{"encoder_arch": "resnet_bottleneck", "model": "model that answers yes/no questions on an image's attributes", "dataset": "rendered made-up planets", "train_examples": 195000, "image_size": 48, "crop_scale_min": 1, "horizontal_flip": true, "rotation_deg": 5, "color_jitter": 0.1, "questions_per_image": 4, "encoder_norm": "batchnorm", "encoder_activation": "leaky_relu", "encoder_depths": [2, 3, 3], "encoder_kernel_size": 3, "encoder_stem": "deep", "encoder_avg_pool_shortcut": true, "encoder_widths": [128, 256, 512], "fusion": "prefix", "fusion_encoder_width": 256, "fusion_encoder_layers": 7, "fusion_encoder_norm": "rmsnorm", "fusion_encoder_norm_position": "pre", "fusion_encoder_activation": "silu", "fusion_encoder_mlp_ratio": 4, "fusion_encoder_head_dim": 64, "fusion_encoder_fused_qkv": true, "fusion_encoder_bias": "none", "fusion_encoder_qk_norm": true, "fusion_encoder_parallel_block": false, "fusion_encoder_inner_norm": false, "fusion_encoder_drop_path": 0.05, "fusion_encoder_positions": "rope", "fusion_encoder_connector": "mlp", "init": "kaiming_normal", "residual_init": "none", "optimizer": "adamw", "lr": 0.0016, "beta1": 0.9, "beta2": 0.999, "eps": 1e-08, "grad_clip": 1.0, "steps": 10800, "batch_size": 128, "epochs": 7.1, "lr_schedule": "linear", "final_lr_fraction": 0.01, "warmup_steps": 540, "weight_decay": 0.3}
Rows from block 4 of the fusion encoder, named by matrix and row number. Rows with one number belong to one neuron. Each number is 50 + 10 x the weight over its row's rms, rounded and kept within 0 to 99. All counts start at 0. After the name is the row's rms in percent of the matrix's.
# fc1: MLP up (fusion_encoder.blocks.4.mlp.fc1.weight, 1024x256), inputs 128-191
# fc2: MLP down (fusion_encoder.blocks.4.mlp.fc2.weight, 256x1024, transposed), outputs 128-191
fc1.0 046:68 57 53 41 58 61 34 49 54 55 56 38 77 46 34 51 60 55 46 63 46 54 55 49 45 36 62 41 76 45 59 31 50 46 62 28 48 48 45 50 32 44 57 46 47 61 47 68 40 62 50 47 65 42 56 71 55 59 35 36 64 63 51 38
fc1.1 043:48 67 65 44 45 51 66 41 41 55 58 67 31 63 46 45 38 64 54 57 42 55 63 49 52 51 60 37 55 49 53 45 44 54 68 60 40 49 38 57 68 48 47 46 49 42 48 67 38 21 55 42 50 55 59 57 59 40 23 41 45 56 47 39
fc1.2 042:59 45 70 56 49 59 52 52 47 55 62 65 48 68 47 69 56 67 61 56 60 40 42 49 40 41 40 48 49 37 39 49 45 51 68 48 59 57 59 70 57 40 63 65 44 42 63 49 53 50 45 47 41 60 33 59 50 61 50 53 59 63 46 33
fc1.3 046:52 50 49 46 59 42 38 48 63 36 33 45 55 42 44 52 52 50 61 42 62 39 25 43 45 39 50 29 64 24 31 51 32 46 42 63 59 54 51 45 56 47 30 51 53 48 39 48 46 58 52 56 60 48 35 53 49 49 57 59 53 56 42 72
fc1.4 044:67 37 50 45 52 56 59 51 37 43 45 46 53 70 42 54 42 53 51 60 55 44 57 41 50 61 31 66 37 59 37 60 48 48 64 51 48 58 49 53 49 42 59 45 63 66 46 51 30 48 51 57 46 38 67 43 47 53 41 54 31 51 56 61
fc1.5 112:52 54 24 43 44 38 43 68 60 53 36 46 46 55 56 39 51 66 34 64 15 59 59 49 53 57 56 52 37 61 55 17 44 46 59 51 47 14 56 44 45 54 52 54 46 54 38 53 57 58 55 53 28 52 44 58 51 63 35 46 59 50 46 60
fc1.6 233:51 70 35 49 44 38 40 67 58 41 36 48 58 62 44 42 50 58 39 62 12 57 59 42 42 45 50 46 45 48 59 19 55 44 65 55 43 31 59 46 53 55 55 52 40 57 45 44 44 65 45 45 22 50 41 54 60 58 38 52 58 55 45 55
fc1.7 041:67 46 48 36 58 61 49 62 62 45 51 44 43 50 33 72 82 60 50 61 35 54 43 48 64 46 47 57 49 42 51 69 56 50 80 57 38 36 45 55 53 44 50 39 44 53 60 57 51 58 41 35 46 62 43 61 48 48 52 36 34 46 52 38
fc1.8 051:60 49 57 43 41 52 57 31 49 34 48 33 60 44 60 61 42 60 60 33 54 53 33 44 57 47 57 56 58 42 52 58 44 57 50 39 64 50 43 42 39 50 43 34 52 64 32 50 24 51 57 61 58 60 72 70 46 52 42 51 52 48 43 53
fc1.9 184:53 61 30 50 44 42 42 65 53 46 45 49 49 65 49 45 50 61 33 60 14 57 54 43 47 48 50 51 38 48 60 14 53 45 55 59 42 28 60 42 59 52 58 49 44 57 42 53 47 62 52 43 20 52 47 51 59 63 37 48 56 55 46 60
fc1.10 045:45 40 61 43 47 58 56 66 48 40 66 45 54 42 46 55 68 50 56 42 61 52 64 54 50 44 50 61 50 52 46 30 37 57 39 63 72 38 60 55 45 42 46 45 56 55 41 49 44 59 58 54 71 49 37 44 43 46 60 60 55 47 58 60
fc1.11 052:37 56 38 64 45 53 46 49 45 36 54 56 48 50 38 47 63 51 55 48 49 52 52 48 37 49 63 43 41 48 47 53 32 57 65 52 54 39 31 62 63 50 50 49 42 54 48 29 51 65 59 63 52 47 44 54 37 58 36 47 54 43 47 62
fc1.12 039:57 33 53 53 73 41 36 30 55 37 45 48 57 43 38 39 36 59 58 52 42 49 49 73 39 74 43 64 58 45 49 46 50 56 50 44 71 60 62 57 46 33 37 58 44 58 42 63 41 48 48 52 56 40 45 35 52 39 44 46 56 57 53 43
fc1.13 048:58 62 57 47 48 36 56 62 60 54 39 46 49 57 49 52 34 52 68 48 60 57 54 82 59 63 39 32 42 29 49 42 56 44 52 35 44 46 54 60 39 57 41 55 56 58 43 40 57 44 47 43 38 65 47 68 59 59 48 60 46 57 57 51
fc1.14 049:59 49 64 65 59 41 33 37 63 37 22 39 69 40 63 48 45 73 45 65 43 57 57 63 55 33 54 57 40 55 47 54 43 43 67 49 44 42 34 41 57 47 48 36 44 50 52 44 28 42 49 41 56 49 49 74 54 58 49 54 60 57 32 57
fc1.15 046:46 52 53 65 33 26 40 62 65 49 47 43 33 52 49 49 53 72 46 53 41 66 58 47 45 53 52 41 33 32 65 59 58 60 42 51 56 71 50 32 74 54 64 58 61 46 41 43 46 41 63 40 65 50 51 48 37 57 29 60 62 67 41 49
fc1.16 041:40 38 66 47 63 32 64 67 37 54 50 53 36 67 54 45 35 49 36 46 69 54 55 42 56 58 46 48 48 62 46 56 61 56 69 56 56 41 44 44 58 37 54 57 68 58 59 36 69 52 34 50 38 62 30 61 72 52 57 55 48 51 65 50
fc1.17 084:55 67 40 39 59 35 30 48 48 32 24 57 67 68 66 49 43 60 35 60 16 57 58 49 43 52 41 55 41 32 57 26 55 39 52 53 40 42 57 42 48 52 62 37 41 48 46 48 44 48 41 57 20 44 47 58 53 61 48 48 55 51 56 54
fc1.18 086:53 60 36 60 61 57 66 63 75 40 34 57 61 40 58 59 33 71 55 54 50 44 45 54 44 43 54 40 44 40 52 44 53 53 62 47 51 53 50 37 50 68 49 53 44 66 37 44 60 40 54 45 36 50 59 54 57 50 45 46 58 56 56 40
fc1.19 207:50 64 34 45 49 37 47 62 64 36 38 52 57 61 45 47 45 60 34 57 15 56 56 40 52 46 48 49 42 48 61 20 56 45 62 59 42 31 58 49 54 53 55 50 44 57 44 41 47 71 50 45 18 49 43 59 62 60 39 50 59 52 44 57
fc1.20 060:42 59 40 52 38 74 38 42 38 50 52 48 33 50 58 65 39 69 41 50 51 54 60 52 66 63 49 46 60 63 48 44 59 57 63 55 53 39 46 41 48 46 60 49 42 56 47 48 64 31 53 42 58 67 59 42 60 40 45 45 45 49 56 58
fc1.21 058:45 62 53 34 51 52 35 38 51 58 38 54 36 41 77 52 36 73 56 44 41 52 48 45 54 49 54 47 55 53 44 52 71 44 39 39 56 50 41 39 55 61 51 56 29 32 50 38 70 44 47 48 48 46 46 46 49 52 47 52 54 50 46 48
fc1.22 047:63 62 50 37 48 35 51 43 73 70 41 54 52 39 48 46 43 47 37 39 43 52 38 61 58 54 51 39 62 52 57 40 51 56 41 65 59 37 54 36 57 65 42 43 46 42 55 28 36 40 56 45 47 58 47 49 49 54 53 49 62 51 44 54
fc2.0 087:52 37 17 44 66 55 67 58 60 49 56 57 55 43 79 61 68 63 43 49 47 58 53 53 45 62 59 62 48 38 47 52 46 51 34 48 39 55 40 51 60 76 51 58 56 49 53 33 73 42 35 42 56 41 49 39 35 44 47 60 57 40 40 50
fc2.1 062:41 20 34 53 56 36 61 52 41 44 34 63 32 52 56 55 47 33 27 41 43 57 58 60 71 53 46 60 61 50 36 54 52 65 55 61 62 74 45 42 61 52 49 46 56 52 55 65 49 60 53 59 37 49 34 49 50 40 51 57 37 48 54 63
fc2.2 069:67 70 77 39 57 51 44 35 44 62 40 57 50 38 37 50 35 54 56 48 42 59 53 46 47 40 66 30 57 59 60 46 40 45 56 37 63 66 44 50 35 29 44 43 63 51 46 36 55 42 46 45 54 50 64 64 58 42 54 64 45 41 34 55
fc2.3 084:49 31 15 58 49 54 53 58 38 53 49 49 48 44 61 55 53 45 35 39 52 63 70 50 49 54 36 76 49 53 48 43 53 50 31 46 39 47 41 46 53 66 55 55 57 55 53 62 53 55 41 40 52 42 61 34 46 51 48 45 58 47 55 45
fc2.4 055:46 58 49 55 61 43 43 59 59 34 59 44 58 44 72 48 51 61 39 33 49 51 41 37 53 60 41 36 57 38 46 61 36 44 40 61 48 64 37 35 46 65 47 40 47 54 46 46 56 48 51 38 57 49 38 50 47 40 57 50 37 32 54 67
fc2.5 101:42 37 48 46 51 48 50 58 49 52 75 54 54 50 48 61 38 44 46 43 21 41 44 41 54 53 51 46 57 44 51 27 54 63 42 46 45 59 48 53 40 45 45 46 59 41 69 57 62 39 53 39 45 56 56 51 35 35 58 40 43 52 57 46
fc2.6 127:48 46 25 37 43 58 49 70 44 34 61 55 58 51 47 55 44 35 45 48 54 57 59 44 45 34 47 32 51 32 52 53 55 45 48 50 47 62 37 54 51 38 59 49 59 59 40 78 34 69 40 51 66 58 53 36 43 47 54 51 59 57 56 53
fc2.7 056:51 30 53 47 47 58 64 53 41 48 43 32 54 46 73 35 60 68 53 49 53 47 43 50 40 71 52 52 58 55 51 54 46 51 36 44 54 40 33 49 24 41 33 48 45 57 35 53 55 41 54 68 43 51 45 30 48 45 48 65 39 75 50 51
fc2.8 118:33 51 18 47 53 58 42 51 57 50 53 52 44 48 44 51 68 58 47 51 66 42 65 50 51 59 43 73 42 48 58 56 58 53 50 57 48 56 51 63 56 67 58 43 62 65 49 67 51 48 35 36 56 49 46 33 29 50 41 49 68 57 62 65
fc2.9 125:47 39 56 42 56 49 40 62 37 42 59 61 65 45 49 48 59 29 61 41 56 52 57 46 47 38 40 44 59 39 52 54 56 56 49 53 52 55 41 49 49 54 47 43 61 58 60 85 31 77 42 52 73 64 53 46 58 47 55 48 49 58 64 52
fc2.10 058:59 69 43 57 30 61 63 47 46 38 49 50 49 59 45 40 48 61 58 54 46 53 37 53 57 54 53 28 42 46 53 70 55 50 31 46 22 57 46 43 60 53 47 56 58 42 26 41 65 67 45 50 52 48 59 60 44 72 53 42 49 40 52 48
fc2.11 106:49 65 62 44 56 46 71 52 44 40 38 61 48 48 72 55 27 54 61 42 50 57 43 55 45 78 47 47 58 51 45 56 44 55 44 47 58 54 55 40 40 50 45 56 57 40 48 39 61 21 49 52 62 54 51 56 50 49 57 39 41 47 50 42
fc2.12 049:52 54 61 51 50 45 55 69 43 53 52 48 52 42 52 45 45 70 34 48 44 67 32 69 48 48 41 48 51 48 26 53 29 58 53 50 55 57 55 55 46 69 33 33 32 37 48 41 60 44 52 51 53 52 28 75 60 44 50 48 43 56 33 63
fc2.13 054:39 27 45 59 36 62 65 68 37 47 45 49 69 65 47 47 75 39 34 28 37 58 45 50 54 57 61 63 60 47 49 36 64 47 58 55 56 48 50 50 67 65 49 48 45 52 62 57 39 55 61 56 60 74 61 51 56 47 53 51 52 48 55 73
fc2.14 099:39 30 27 50 46 47 52 72 50 43 48 57 41 52 63 49 74 58 43 49 53 51 76 51 44 72 40 61 56 53 61 49 49 41 39 54 42 52 61 53 50 53 49 41 56 56 55 54 53 48 41 29 55 42 46 21 36 51 49 46 50 59 61 59
fc2.15 077:58 52 60 43 58 57 52 63 24 61 39 64 49 56 62 41 43 56 64 50 52 49 57 47 49 45 42 54 54 44 44 70 46 64 57 37 57 46 39 56 35 53 37 57 54 51 55 55 78 43 47 57 55 61 47 49 61 49 41 45 55 51 58 43
fc2.16 067:63 63 76 65 47 40 43 37 55 52 48 60 50 30 39 60 44 55 44 69 48 49 54 46 51 41 66 27 49 55 48 59 57 46 41 48 50 54 48 49 52 46 50 56 44 46 58 31 39 61 35 48 51 55 58 52 55 64 41 53 51 50 43 61
fc2.17 161:57 31 55 43 51 55 54 34 46 61 67 37 59 43 49 49 52 43 42 43 05 47 58 42 52 42 51 44 57 49 54 29 53 48 50 50 49 55 49 51 54 63 45 43 57 48 71 55 59 40 48 43 40 61 62 46 50 53 54 48 48 55 57 51
fc2.18 118:46 09 39 45 52 47 46 55 39 63 51 30 52 43 54 52 80 46 46 52 77 51 57 47 51 54 56 76 44 52 58 76 52 50 44 53 51 56 59 50 56 65 47 49 52 58 60 77 44 77 48 47 48 52 51 53 65 55 51 53 46 45 57 54
fc2.19 111:50 34 40 45 39 55 42 65 52 32 64 51 61 44 45 55 38 40 45 47 56 48 42 53 44 35 50 42 61 42 50 62 58 51 51 44 51 65 40 56 48 39 49 40 56 50 53 79 23 70 36 50 70 59 62 40 46 40 56 46 52 55 47 54
fc2.20 108:63 48 50 48 52 61 51 53 72 55 73 50 47 51 31 50 36 40 53 54 54 43 42 49 46 28 50 44 55 50 42 59 54 60 40 46 50 58 59 56 49 40 31 48 55 56 55 68 54 54 72 48 59 56 41 59 29 44 61 57 52 48 50 57
fc2.21 083:51 57 66 68 39 44 62 35 44 55 52 50 56 50 23 44 59 56 54 57 61 55 56 52 46 63 39 18 49 54 61 65 50 50 65 48 31 53 59 44 52 59 49 30 65 68 34 50 61 71 52 51 63 56 48 59 44 46 47 67 44 51 42 49
fc2.22 069:50 34 26 56 55 48 54 55 29 63 54 43 54 56 61 51 56 36 52 30 39 58 54 57 44 56 53 71 45 55 56 47 42 41 40 44 55 40 59 53 49 60 49 42 67 48 52 91 36 80 40 49 35 69 44 43 69 46 63 72 41 37 39 42